config.toml
model = "contrastive audio-text model"
dataset = "songs of 200 made-up bird species, synthesised, often over outdoor noise"
train_examples = 39062
gain_aug_db = 6
noise_aug = 0.01
time_shift_ms = 100
n_mels = 64
hop_length = 320
input = "log_mel"
spec_augment = true
win_length = 400
tokenizer = "word"
vocab_size = 50
loss = "softmax"
embed_dim = 256
encoder_arch = "vit"
encoder_norm = "rmsnorm"
encoder_norm_position = "pre"
encoder_activation = "swiglu"
encoder_mlp_ratio = 2.67
encoder_head_dim = 32
encoder_fused_qkv = false
encoder_bias = "all"
encoder_qk_norm = false
encoder_parallel_block = false
encoder_inner_norm = false
encoder_kv_group_size = 2
encoder_patch_size = [8, 8]
encoder_conv_stem = false
encoder_layers = 14
encoder_width = 192
encoder_positions = "conv"
encoder_pooling = "mean"
text_encoder_causal = true
text_encoder_width = 256
text_encoder_layers = 8
text_encoder_norm = "layernorm"
text_encoder_norm_position = "pre"
text_encoder_activation = "swiglu"
text_encoder_mlp_ratio = 3
text_encoder_head_dim = 48
text_encoder_fused_qkv = true
text_encoder_bias = "none"
text_encoder_qk_norm = false
text_encoder_parallel_block = false
text_encoder_dropout = 0.05
text_encoder_inner_norm = false
text_encoder_drop_path = 0.15
text_encoder_positions = "sincos"
init = "torch_default"
residual_init = "none"
optimizer = "adamw"
learning_rate = 0.00068
beta1 = 0.9
beta2 = 0.98
eps = 1e-10
ema_decay = 0.999
max_steps = 2300
batch_size = 128
epochs = 7.5
lr_schedule = "wsd"
decay_fraction = 0.3
final_lr_fraction = 0.01
warmup_steps = 230
weight_decay = 0.0
Rows from block 11 of the audio encoder, named by matrix and row number. Each number is 500 + 25 x the weight over its row's rms, rounded and kept within 0 to 999. All counts start at 0. Numbers have three digits each. After the name is the row's rms in percent of the matrix's.
# fc2: MLP down (encoder.blocks.11.mlp.fc2.weight, 192x512), inputs 260-311
fc2.0 095:486489469453478474476460462478512488499475519474496501477519476507464515520488513481497477533501502460516491505528490480482532522514522528514486456510512469
fc2.1 101:469498453482494526470487527464522507522526489524495525488519526525481494504484488467451454502463467517467487458481485535504531501497507515476554491505466476
fc2.2 101:464501511535546459490556502503514508473503525479473500520524459513518462490528502499535509500478487509473459496481523514507510519502471492521470545522498513
fc2.3 104:496529532556512519510535499477485521485515489516510506494498536474508512454502464552459504508478511521541492493482512505479519487479506504516481477499498543
fc2.4 097:519497515472490523475456512511507507471507477517507512545471516495506511496500503439522480491478462531453428513482528531531486466494489520518528498482509469
fc2.5 094:545514467478540539502533519472510464522511522460464484495458473545501495471498540517535479475536521487523503488498501459474507492474485476505516530483505544
fc2.6 106:477520454487454485517474524480475502447455524485504516474501534448521476491505440502484512492467485535503538504544541498509503543461534449524453511527482514
fc2.7 101:500455500466499495521486485496474512448525506469526529492535511488489450527487504528470512474490460485520476549510486528522482480511494525529474514481455503
fc2.8 096:501474508569455500464528475532482517508509531494517487531494484507552539481503461554498487504555513503500538491508498501497529486488511541509500537529458568
fc2.9 108:521524438495519496506514515503508534530501511524481469496488485466516493517564489483526525492527471512478505515496489502499501448523523514481468477536479491
fc2.10 102:538476483497504462527479530466508508515466486530500508530463531482509481526480489460499455546457512494488490490506508459468521528518528508549520462497515487
fc2.11 101:454496499520501498482519518519523455553534503531474514529503469500524476489475522523512494451513511507474475507518460519509483475538525468480500529554497486
fc2.12 090:505538505434462511458516471476514501548493479524503495512473480458550485455533480500528487486517521513534518521473437468481497471525521551506500457507497445
fc2.13 116:479485523475473512468442489497498520481496496492539548511533500489468511493471532446493480482492512469493494514486514445507482510495510507494497476544461477
fc2.14 099:476524500530527512476544499534488467483506501491477472529492531524478502483506445527501481502476551454528514454528475476507528482524496478527496535483514573
fc2.15 108:502489529526478542489480454503496514506512507520507501513497458531530539440467543509483505503540494466531557467513470497504492519519520548525505527494520543
fc2.16 104:525484543471511529506513486517520485470536531530524498525498543467451505511539519471513484508515516522523512489498506481488500536525482512535520520477509463
fc2.17 102:521503499532521466504523524449490520525470469483508478492483468517471488530516466510482472509490487470537533475519540452496507508514482459530527525470519520
fc2.18 093:512470509447492481459468485478541521561491513483508511487505549485511534467535490478446509465546462527498460476514520495510533535492478502491526474492503451
fc2.19 099:499485500480521465509493537491492462510495478489479492503484496492496471522515510500510500510470473486522488495545496497472454480495544495502542521479476481
fc2.20 094:464478473497447498507499529511509485519520520534458529539489485520494498528475520531469514543510487534494488521508526476473491514509457494535529509514500461
fc2.21 097:540477502464515490479486544503493502559480510536523464511505474518487509529515486514487501490503512486471465457473479517469495534479478510543501489525524502
fc2.22 104:464508497519507539470521535526485495533532494502497488519522494551521526492531464493465492479532501491537501442478479466511528501486509531476462473500530529
fc2.23 092:479486490490465487546527523543527520476460524505505472489448534481498516485480503486525545493456539524536512507482550480514467516475511523515506499518529545
fc2.24 113:524463456521508506493524493471488521510495490519505494500478494525464479524482495481490499520530482437468459477522493464524444484515500495506518467510483495
fc2.25 099:516471512529536477499477536470523545483484462499520525491537579531489509497505519508533487474488504504475521462521527471459540499483473456492499490480496523
fc2.26 110:539489544487501469478472509519484521506522515483528475490492476509530477472521478497471508511480466495558485534490506500519495470519478498522481478515503505
fc2.27 104:500482553501506468491462482474489503511477525456536515478532518495463488447485470484461471536515506499495505480522517440492486543508463532502517505474500505
fc2.28 095:531470473520495490499527526461470501467533493486501507475511455472446513519468519486510472472479511517541526502509474511516527514519492478457484450529482507
fc2.29 095:495506445545494453457536482527511489504487479485469489491507540498436521492508457490471507494516518527477481509533521486507481485497520539517481465469513500
fc2.30 101:475515473489460457531501467526514491518492522476507447504472453510498480497474454522495543528521522519503502494550483502482533533506506500470523487491498447
fc2.31 109:506474506526486477495455511477500456477481497516520512504520480559506518478471504530504542502520475526453446463490474515505522526481490503479514464527516519
fc2.32 105:521523463541576506503519538475489510516528506502514523541496548484507517467466508487511493477497462542499509464539494530476473509493540450502500497520463519
fc2.33 097:529459496508463540488502499467496505458547535545492484497503508502496469491494532491515525496464481466464498491514548487526493496476475480494537486475472525
fc2.34 099:505498479478517474481487479469522502522472497527472525531467481470496464485545492505465475491527470480543480497514508544494537502516513545502487467501482487
fc2.35 100:510526482523505497449471506479523523517493480487461513515478528490465531493476515511466512520481487508491498510490496512521485511500513471493547494511505556
fc2.36 102:555534522505562516464493506464514485532467495463526511488516506517498474496457434493483483490472476482507512532511509508467495445522460499474504484452533455
fc2.37 099:492512491492510514477459501482476487503537486491510504498530524466479460509505470466476461492462492492524482491529512503463514520498529503475449494503495485
fc2.38 098:552473477511521525510472441456491550509511491466517483495476531474525494512534536520469486521540514498520480517509493539530500489506494491496488507495458509
fc2.39 098:464454461489481469466517500499491495529521510483498478487511493492500493480491454514534512475503511530482515466494452505481524510473501499493484519489492464
fc2.40 098:476491470462532477515487521515538443492533520488530510541460502465504489479503528478516519485473465479559461493525522519497517504465461541507504461524493425
fc2.41 097:496535527512463562473475501498540456532514478533512465538511456539497482470509492464511470499477457447506469480527489544490470502515519493527529486490538531
fc2.42 104:489554510459463540512520536533513468511538467468470536481505502487523499471461514484538502515489534472504496476530486536493518466508473504526470478502479483
fc2.43 096:480499535529535489476514462471510523505490485454504505516528525549526531467466471525520529467480505550477490522515466504482502508494506496489487463499473512
fc2.44 101:505524483513542519511502478475503476532483519479482472514484491514476492461522482474523534546504496473439454530491499528494488531480503484530548511491525551
fc2.45 092:546571562489488521504490500518520490474508517483501486469516486486475470488487515495491508470523531466491499531504512530514491517476485524485507465523498492
fc2.46 103:522454530493453493526503549545495466471485480529476506519496524512515519501509530494492494472497536478523548507505530508516498525516520466499465496532508499
fc2.47 096:493464483514500496516509551535485508495518468517480493519491516521540533530499469533473477491498529481498474513483495500496511524490510509529504478545521515
fc2.48 101:509469529503566505490477523542490472515490531535502521525471521503519468493563490481551516528472518517462508503472541522473470474482484478500491483477511529
fc2.49 102:518487498517477521511526538542460489488552498507532486561523525530544509490487477481503517517505488525532531464492526514531502543467520516530478465494525497
fc2.50 102:534519513512493494453472489454499518480480531514511545520482474478499515461476519524463522515506510517466442488517484485491470479487496485495529485490459498
fc2.51 096:476481511503537505473516485488460467531507539460540467501519485496472493458478486508475487484459521506503497477533512503478499512489460494524496516476481486
fc2.52 101:476463555477483484491520490554511470463515520478542491470500511500537494553456498471503523466515534506509512490507477480487480523483495492506516521484478482
fc2.53 099:495481500470487541538494524469491496513507510518517508503486479472494484504454536481460473516474518477517496486500511529523470510545480466466493502504478457
fc2.54 096:524481508507554467522463523507493563458501533512509526462479492492477485481534463518533525552469534503506519490521536493462507473512491444524509505479516490
fc2.55 099:497487468527457505491485473483503491491492517540521479496517467512513507476499522524488532506517480507526529529514453511499538492479467507482472494508507481
fc2.56 096:494501504516506499488481487533523502494502474489522475482517474556519544493491525493524523511518473509506500502456518526521524519491539548479480509496552566
fc2.57 094:499493498477539516506491545490530464435481476464507483487460504500462501512460498497478525481499500516514491494472534516523492485499493440471496493465514518
fc2.58 101:534465453511493464497513473461470476494473502515501504471457497491539494513484467490537547545492436486469442477484505504513473479490516497485525519496526487
fc2.59 098:530510508527471524512499527485503536498522512490507493508531474525484486516492462503513500485533491497523502513525518499542494515509496530526502488484445552
fc2.60 091:517504539441526460459496486511494547485494511527536485491509499491462482475485495513519479496512490511538465509503502526503483495510523555543484470494496452
fc2.61 107:466480511511484505477494452509509534489511514453523479475512507539485528514440479519479526499541482553517480445478497510509504527524474536497476489496483562
fc2.62 093:454517544489489501496458506473532544510517507551490508509478547463485488502497502492484516508509566499496544508461479493474480462486475527511493509496489518
fc2.63 098:503474461486490504512485512504495524496527492533466507519476536523538540505513506520471498477519481462485478511504470512475472511503498501518550539479483525
fc2.64 106:512515513509489481493497541550458493539476522499475504477473498465513527505497511489512491518485464474522499530535489469473489507525496530539469545524520524
fc2.65 098:452501535472463528502496510517490482533474534483522479484514469471498461456533524543532529468540486472552536516476480482495513543512500482532465553480483514
fc2.66 107:485525518525470510522495513552477483556531492534460517503486536485477467487505554506522468474470481497472519539509472503465476471527513509545536489537501477
fc2.67 093:517498531449529470524520521484498488459523496500473485483534505499533519484495546468534492473487529497487505467485460526488468495458497529483452539509548481
fc2.68 102:457479504469472461514489500515511486549458476451511498484510490515511538544518466512463539523527538521457457461482501502489502486506486504465486519494490483
fc2.69 097:530498477526509506465491533513464497501483497514542456549513464492511479467500504507488491489484495495510475471478480489518488515526464530520517463525489455
fc2.70 093:510509466543482528474514551491541459573486516526537486507505494505547511479532525445450510485480444518490514497478534496467498485463494481511537494452503489
fc2.71 103:482538483495479504512498536461504526491523478458475489481502479476515535539511464537496521533498511528475533500529491487532502475483481518504496528499488512
fc2.72 091:482510501504521509508435496538490498545537463509530523501544515513507506530473515535528513466506510483511466513472495505480537476508501520532511530505508494
fc2.73 102:485527504473544527491493547509530468521483526489466533521482485462521498439476518531537480462471530528516476546514523499505447489513507478541485529492474479
fc2.74 110:507467530496517521500476507478472482482534516518477455552502482535499487499481521501524474536489445480503455473496493514526500521530484519527539443514524503
fc2.75 089:491497463457530533520544457501522519454467461485484541535511502500503516512475497473542492461487539530482537473493508524476477490455471483506470510466468507
fc2.76 105:514516526530496534545510492534490531465528482488476504478526473497513511532503522530558503464534522503509520515472538522479508514511534517501523493491519498
fc2.77 103:526555479532503500466500523506479484544491504506466479481485494517498475484523518532508511476512519475524520540482474531533525478494457539544469470499489550
fc2.78 096:524522502523534472500510512525500509483461503478525532482466505471500529523510500512483514515483520493507518522507502474496467489519484483493511493491506488
fc2.79 095:503513456531500511508506462471517514555534512523545498522490497541507517477500500490476517467494483527473515482527487470518487502474456471523516487540495526
fc2.80 105:515444519515499511484466511506511463480513497477514505487456488483505466516496502429446473501462489523501527506538545483460460513528497502487497460502492529
fc2.81 103:531495491481463511466471521501524466469515489517470498507488510501528509473481485473509554525470465463488442483522477475542507513505489543488510480482486490
fc2.82 099:510457472520475482473505545493453509476451485499522446509493485492472491499539478507477512482465513487476503503494532460530517501506501463494487462472466513
fc2.83 106:477537486501454497509505474502459493509467509513464491515539500496486522505490527502532516501496511506505529481472513471443524500491512470528514556513485505
fc2.84 094:494470454486516511515527484441489498510514523475492516526492546520523478474489486522467489501484509480528476488481535515488521475503507478484524517526509451
fc2.85 106:513475478513469469444500508434509499471487502463527520479503515497487459517518452499499465508482518528511479483498513519473485479525521511505495480477468499
fc2.86 096:498530520465502536504479478520530491503501476475475481457513526495509479521506505475458500508469489476473498481533541511483526512528495462471548520504545497
fc2.87 099:502505455474490482503542486491503492503471494524492528486496470469460490490452466507520473477492536537478483478532501536492487513478491509480470509507478485
fc2.88 108:480454444529521497513512457521488523463491527505466532496506537477464486493477516538509469503510443489514526552495478515508494502489475504490500519501483460
fc2.89 102:514490497501498534493519484459493481481517502498503521471488534472465483530459552510514503518451538510476519493510498469513458477511505492517478546464478479
fc2.90 098:483509451490530497510507505479485499499515479558510525511508502516447474456474539536458509476499539493504494500467502481496483491513490498486489531497504538
fc2.91 100:510485513510505532535520484473487523493522477508546485483483533524512492504551496527486509531511524501541508504478531532524521500469467482483493428482525458
fc2.92 100:493517500485491501518512530547526535499467496531493492519553464528506524487483489505541499490494496523522540445485461495493510526531496476526492479515516515
fc2.93 100:507478551454519485494498530456522483477518474469498488458483540497482474527539494486503538480520521482497542507523522516507485502478520476519524465513472475
fc2.94 103:514507537526497517520508482477512492476539519536515497513499533495479497454520527500525475502499465466494529494522512518521463485539467512503502511504516490
fc2.95 104:507487489542445489522539503471480480483498463490500462536499482503492490467469484556519534518480507507521504517473488481522462461509474495531516489527521534
fc2.96 098:520495497439461536537503532505531505459508528533463534532486535490512451504469544488512490506511456484532523492483512523475471529523526535489516528474491492
fc2.97 106:480542497529493530498533527535504490534530511536497489493492474490550508487484487549508506524524525493519518519470510531534485507504522538538519513486489463
fc2.98 097:468505504508546489525517522532523513494479503471487498517505503512485488503533511491500490457481493521494514460531509531494537533509483464480488519517536480
fc2.99 098:518527528463500536494533527564521502493502501469480494506525452499522525480517508507495457486538502505514496524486485492488512527477503509528470494479494494
fc2.100 102:517498503515461511481523477508494507489503497485492497531466538460505521521555478465536502460486469472497536476532514486480446501528478446483488518511484489
fc2.101 108:533487504489526545506489487566501550516540492464524482471495503465501480517503555510489453515472525474507527529495510522497472532535540485487518511451459453
fc2.102 093:504516509570525489491519550526484520525489504501533513547497495505471526511511496522544524514537503507502507490500498518486472520517463496534469529484520476
fc2.103 101:497510527454494535534545537524486451502476525540459517466535521493466491484540475471475496509489540523539519478547491507503541544499524516493473564511483539
fc2.104 099:474507502471508467536508520552470517511482465473473521443474450473495511501496460500514534510508517487536526482523499492489529504536488506519461498483474517
fc2.105 106:482495502470466484483549490472468507491505469492466505544516467504499490508488563485511538504492499461519519502470480487471528498529477542483490530538506492
fc2.106 096:530455430532530459520511513491486506495449510482523509489500544519472507472459490495512496526477480526483469475514504512485478512479510467514496452489461495
fc2.107 096:525437481539469507511503484524511533480499483505522501485484551512529499512509539531510521483529518504517548475516491516515524487503497505483494514441460479
fc2.108 100:524509545519455490496510481477492499504469532534527467478507523482468511522477516518521462504474536466507524496499464481516529508460481528452496470542507453
fc2.109 101:513510521482508462478529467482535506492491462450527538513468523465474517498497464493537492509480512477511518479545526496508555508479506531533479508491476486
fc2.110 094:461511484478439500471557535490538529538485477538484526539537488510488475488523490480467546520532530479507482489479511493509536492523511535493505503471520509
fc2.111 093:479467474468458485501475508465525500488549473486522525496497449480461530488569462478488483492536511456515489462517523483483532524463546499510507506539511516
fc2.112 098:519507453466474465493490455493458478530464522546523484472473525474475498467525510482455455514485502544455499533476503495520539521526522495513481517513487474
fc2.113 096:546528548496445491518522471492496521492526494476497505474528465530508523481532521487516463503490496529500491482509478487503466488499501522488457487538507558
fc2.114 098:484465546476530486478509512476513468441537497468516497476512514521504478515500500475524492500530493541484543524513528482528512500511487523512523457496540535
fc2.115 095:515470457501508534500502459524495544456497500497488498473510503491517514516508455524473528532495479511519484499507445480516503486482519511487487519451483522
fc2.116 097:443524506510503528519512471492489482487525487554517492538497479478569474483508544495537512500532488547506475512484501476508499444511509475528499541504503494
fc2.117 093:519439505543528503463525534501522486487516494517492501477494541533476541501529500486531510477535457498504490438509541534519489530526498510511496460496523530
fc2.118 096:474489512488501477534503507530536494484486513493522523455506462513499490498508494491483506468519511511546508513484531526470485500472502483510487520511467524
fc2.119 103:505469450511516452479488519509506533548487519509499499493472432501535488478500452539508482469560544546473476478497464471542562500486514493482474500529529495
fc2.120 101:456485515526439511484482521499512480510478468537509475553535520530479496492502523471526503484465516524490478489494497492512522532486471502474533475489499513
fc2.121 100:523481550531460518493521508530532489514488496517476501516474511468513535476515530487513468480472498485480494517511519513503465506493478505516498549536478450
fc2.122 108:503531528507485520477533568468522492482523481519511501485506472496508480526477502525487505506478533491481480545486479527500483504512472503521487521464496528
fc2.123 101:522527523491489515477479510489513482509526485504546514497465467484505469530459534522471513489526530509517473465464533463499512481538507528472479486525519465
fc2.124 099:468490486481523484474468487490540517512497530476527496472471476534451513520482489452450523492490501493500454512499523499493494507494517457493541480483480460
fc2.125 101:494523498490475487496503498468522516485485501502494506483456492524478533478500504511488483467511531521475540521548525469522511486478511443524513549494526508
fc2.126 098:509513469498539493507487535466494512519467515477480486481497465495462493523525456479484511493486494501541482482553519505473551471505541502463528517485487477
fc2.127 094:438482484481526507511499441506473496487510516442517486526484509493478518500520534514514512506502514515482531477471545457508499502524492470494472508534497489
fc2.128 100:512504510445475546477475524554458513470512467484474480492494518458498507476482496477517466502460495471523514493511517538481481468509459496528500493494489486
fc2.129 097:457513507517487503464506480528460476571471531518491518484503517513524484533503482525488476514532523544476524487504456497494564515517492504517524503547484445
fc2.130 100:482492525499499491492559578521480517508465515508522507497480510496489474477502466533514480464516472468456484477497514491471473471524523496517448533506506523
fc2.131 102:457462500494521525485489458513508529539484498541522479505552517519526549443517489514466511491515485531481521470501502496528539475510509541513529492528473481
fc2.132 097:534491478490495517486456436475519513499473471484532494489477479482508469471465493497516535494506473502492521470537513522471519483507520502473541483498481487
fc2.133 094:520499509485433474443499495523499491513472539501497511522494500524491509559514542504505534480525473496478457510498525487464519527527486476517486497498491489
fc2.134 101:462487533486500528472495546496505463497499462488520510538474500536544519499512487473482519510475460495485492503534523521482496501499528447518532479519537545
fc2.135 101:489524486555478480494514512503509468554527510535482469518521512460533488466548511538526488512514485496499471526505481503464496461494533488514487518514471538
fc2.136 095:509462485519506521472525480481525498491499513533500473471521510524488461533470462524524541517474508517513507518495514470523510485456496492484484474486518581
fc2.137 102:531521534486501539516509502489508463483487495484499531491509469511481516529500487502498469538455460463492499488507476547498431507463507484506488479495541527
fc2.138 097:504503547486538493474523495519523528467561488503505533477513488465495514531567497476498530504531553497471531540485526521490463501461525543532515488509513492
fc2.139 098:443495527544492513455483533549489491523474479510498503539483508516547528511464482471495514480515484512450491441464531501492525506510495538508499521519466533
fc2.140 106:498541544482472493510534531545465527467515494447521517480529523535479541533487515486519532481512519512533475459492529508532494503461501479491466529531523490
fc2.141 094:519505489496460485489493487476536519449524468518511499510508482486473514474520496467490533451517452489514494460519519463515506500492497525530511502489480534
fc2.142 094:517473524455436495480470485476530522514501511461496489477497479479491490516497435536506497535487499481496516483533552487515514526521474531453543472463528482
fc2.143 095:538555545487540484531460520470495478485461492472483530504470471523462452527467476492474525511481465543488493476542492478501488467494513513494465500491550495
fc2.144 102:553464555444500481508522477541502486503493466497473504468519504468516465490522500444518460528498476540507481537509491479516536533464484477505488521501529525
fc2.145 102:471481498485492477501468524477468513469521507513473456531499516501494522483509506501504529489519519494462477484497494495523533500466523526474541455456537490
fc2.146 092:504477542486499513487487487510533511457504507474471531456481545509505478519502487509505488514480526503465502498515515524506489534474526523537501513486455477
fc2.147 097:463458505494480471497495483551529493491480533527515471472488527537480536465506463520476531440511454473495500492514479527519477493513559511515496488542546546
fc2.148 100:503524519502473503479543497452484505506545494529463506538518535530522463444538537471517524498479487520499523493550520475519455485481517494517553554533529562
fc2.149 099:511450527523499521501473511442506494483477518489519484456472477473464485496500470506532468481469437459440487506503518487517487454496490482463483484527520505
fc2.150 106:500468438532544510530542517461483525481437505456502510491458530487491527524517459514464470468486518491510498473523511501502494485467492450465520531454549461
fc2.151 098:481520494468549528489546482528514512499512466463532499508505492475504502510532433556478522472493540510488503489496527525509481487460494466521457472447487499
fc2.152 104:492491502545554525490513504468523470483524507489488523542497515477468474493541525472516473478492514480471486480494547516455446477483481490501457499498499484
fc2.153 095:520525529524482527501545543519499515515479495497476492513496492482485480459487507490476516520451505482496506529554528496471512496504456463492532490516507514
fc2.154 105:452492502524476478474506480467464509520526527485509473545521458485512533484526509523525479497506536490535512470525520470508494514507475503494485555472505495
fc2.155 095:461494492518532494525492483504467490508448492487530491500540474490534496472514459504540516464544555481538507462521486523487526503483504499505474543533497505
fc2.156 095:463458527466553505466460489491478506491524513509532498535476529462456489525509508469505495511482484518507490528477510536520469471483491523492491499520501509
fc2.157 100:491499489452543522475479520500518496493512490504553513524530498465489502501446526477541461495503555503539477479492485477502507459488470502517516482466472518
fc2.158 094:472475476493466522488470456505484527488487521518501502511459523471523468492565506552531472500512488534525477554517485493486509508522476490480515515467475513
fc2.159 105:517528509523471542483521500520513512532543497481488491476539486542515523512486477510518487501539487487478513507465483530545464482491481527508491472521484465
fc2.160 109:485524472494517518485461524446521509483480501486478499506491483508466479492534453503513523494514513542481429526479491532497530488545513522521542448501551471
fc2.161 101:459484482522539464502489520500458499489491464467494513538484479511450509543528470460482486529508539508513497501523507524507482533470474496512457480535491508
fc2.162 102:501469524480501524508474502461528518450514537482516491530438510462493491481522491527497513520505484473504470491498507480501528461500510527488496488501533479
fc2.163 103:484471509492498515488494507474468503486514493546480491465528525523538514491514512551499533479516535501508537506524482515461466473486520499501525537465549568
fc2.164 107:510463480487540495465534506480501516495459489468521484542470521502499526463484482442474492501497505472530469496489511499479510484479525483480475481483510497
fc2.165 100:434518479506487523529538467479518515533526472510444481476525520486515475539556478481504494525461521509456492471492526458493487519498487479510563509498502512
fc2.166 100:523486440493512516484498490481510475517451469497452517510508511509463470499480501520511479514470458510458478493499469460532533529492479456493540499486496482
fc2.167 098:542476523493522527495441504452528510527495492516525513505526532487521530498459506519525491514506472499502502502465495498540519491515505508532480482467501451
fc2.168 106:515527476457481485534507495490532470539458516533504515511474493517502469470512474514506482527521540464489489490521511509494497488488474514503527480524534429
fc2.169 104:470514522483485511494500461475532486482522485512533490488477454484532469472489498466518505477547501518525487485495474509524441500521494474485514506470505485
fc2.170 111:444525450489479475525514518499461515518503478520526481486496488468486496521455475512493526453528525479504555477522520469490529549506500502506480530516491505
fc2.171 104:516502503501505499514540474504477491496472502521493479531507507515531483444479546502474482490534519528534528522455448546527484481460517545488445522493475542
fc2.172 095:511497545521462497509517518495512508494484505466494518498503540470484489478504491513500494488459454465482531489500539484477479553500527546515506485481455561
fc2.173 106:521476466454489503504493450476486501511469521451512527512527471489498493539466525472468503517492489543492461508512503514523538510538530450488491484481487479
fc2.174 107:535496518522458472477510523472477522485490481516496491525459501511502527484506502498507505516504460525527456512480469512538495497480475522523543477474528509
fc2.175 097:529502532514487453541453508542520470478460486482463510475502522487450518497526495476533490494499525545496497485559512499509517461509472506549433513502476478
fc2.176 108:473493504503509518545521486482501480488480506485517507526521470511482497536472531497512504470536498513486494521533512515512495521504513520478479500516500536
fc2.177 092:554460468493551519479525507508501490526487529504480487472495477527480482498494503516542478540499473493512541499499519525495512530532497482495498491477523524
fc2.178 107:547501523513570465482517518512538523511462517505478492508456473520486497491534448508528471453518475505526488485513490470497502487504509476487481514512515533
fc2.179 094:475496486472476549506532532494505531545462481472492496465498500494521499489543492503490466479481455466521516484484505466468503492467503453502500491491519513
fc2.180 091:486523521503462489469450513503529468498517497483501518522476447505552505482556467453489472491471503461505432480505511516485453498532504494518501456539477474
fc2.181 104:497484498494450492541492463486538541467510476489491501516473462529562506479485489492497530491504527467497495465473508503500518475489534514463514486513518459
fc2.182 100:510453477488485487480473479513492531479518519541495486464458440451455529529470521552482516488500468527517524491496446470486484448498519466488481449495456457
fc2.183 101:488565452506445495486487494506535471505492489462492484516520528486513495488462466546517534472476532480485502501522461469508535520478522543481513500521478456
fc2.184 105:508441479518546462511474479453514482476532533504530510484509546510469499461490518534475490505467491454493512488491486477515482514513485485496504487525502522
fc2.185 106:475532544525494549516534520541525512487536471521494510520488522494553528493503513501522491502476530488481522519460461545500481499461491484468444489479513531
fc2.186 094:491452500516486502531517506491475528495520511530471547480494519452516516497488511479456459551535439521480471482506512503513447516513504472529496511493493484
fc2.187 101:493543456478492478463484499505513501525454504501516493474508501477441543519479438534513503471524481526473473470481533469515538541497518481488502510525514512
fc2.188 102:524446466491509501505508469452503470440467511476474507537502543430498508527512514471491515494476504496500448519517518471465470512521479511507473494519482450
fc2.189 093:482510469498525458458554466494492528504487477511460481530513465494510504509515456508532524468476520498498462504453514481524510473513478511517448525487485491
fc2.190 105:494486525500511516480474490470522478556501529561522478450478488559535497532505480528487502498479540499499529475504525500501489460531492488470543470534533529
fc2.191 093:508483474484532516509491492505477496583495468529510489529508508499518489514482493455484503532514534492475471524497452501524516522543505474531508493505525430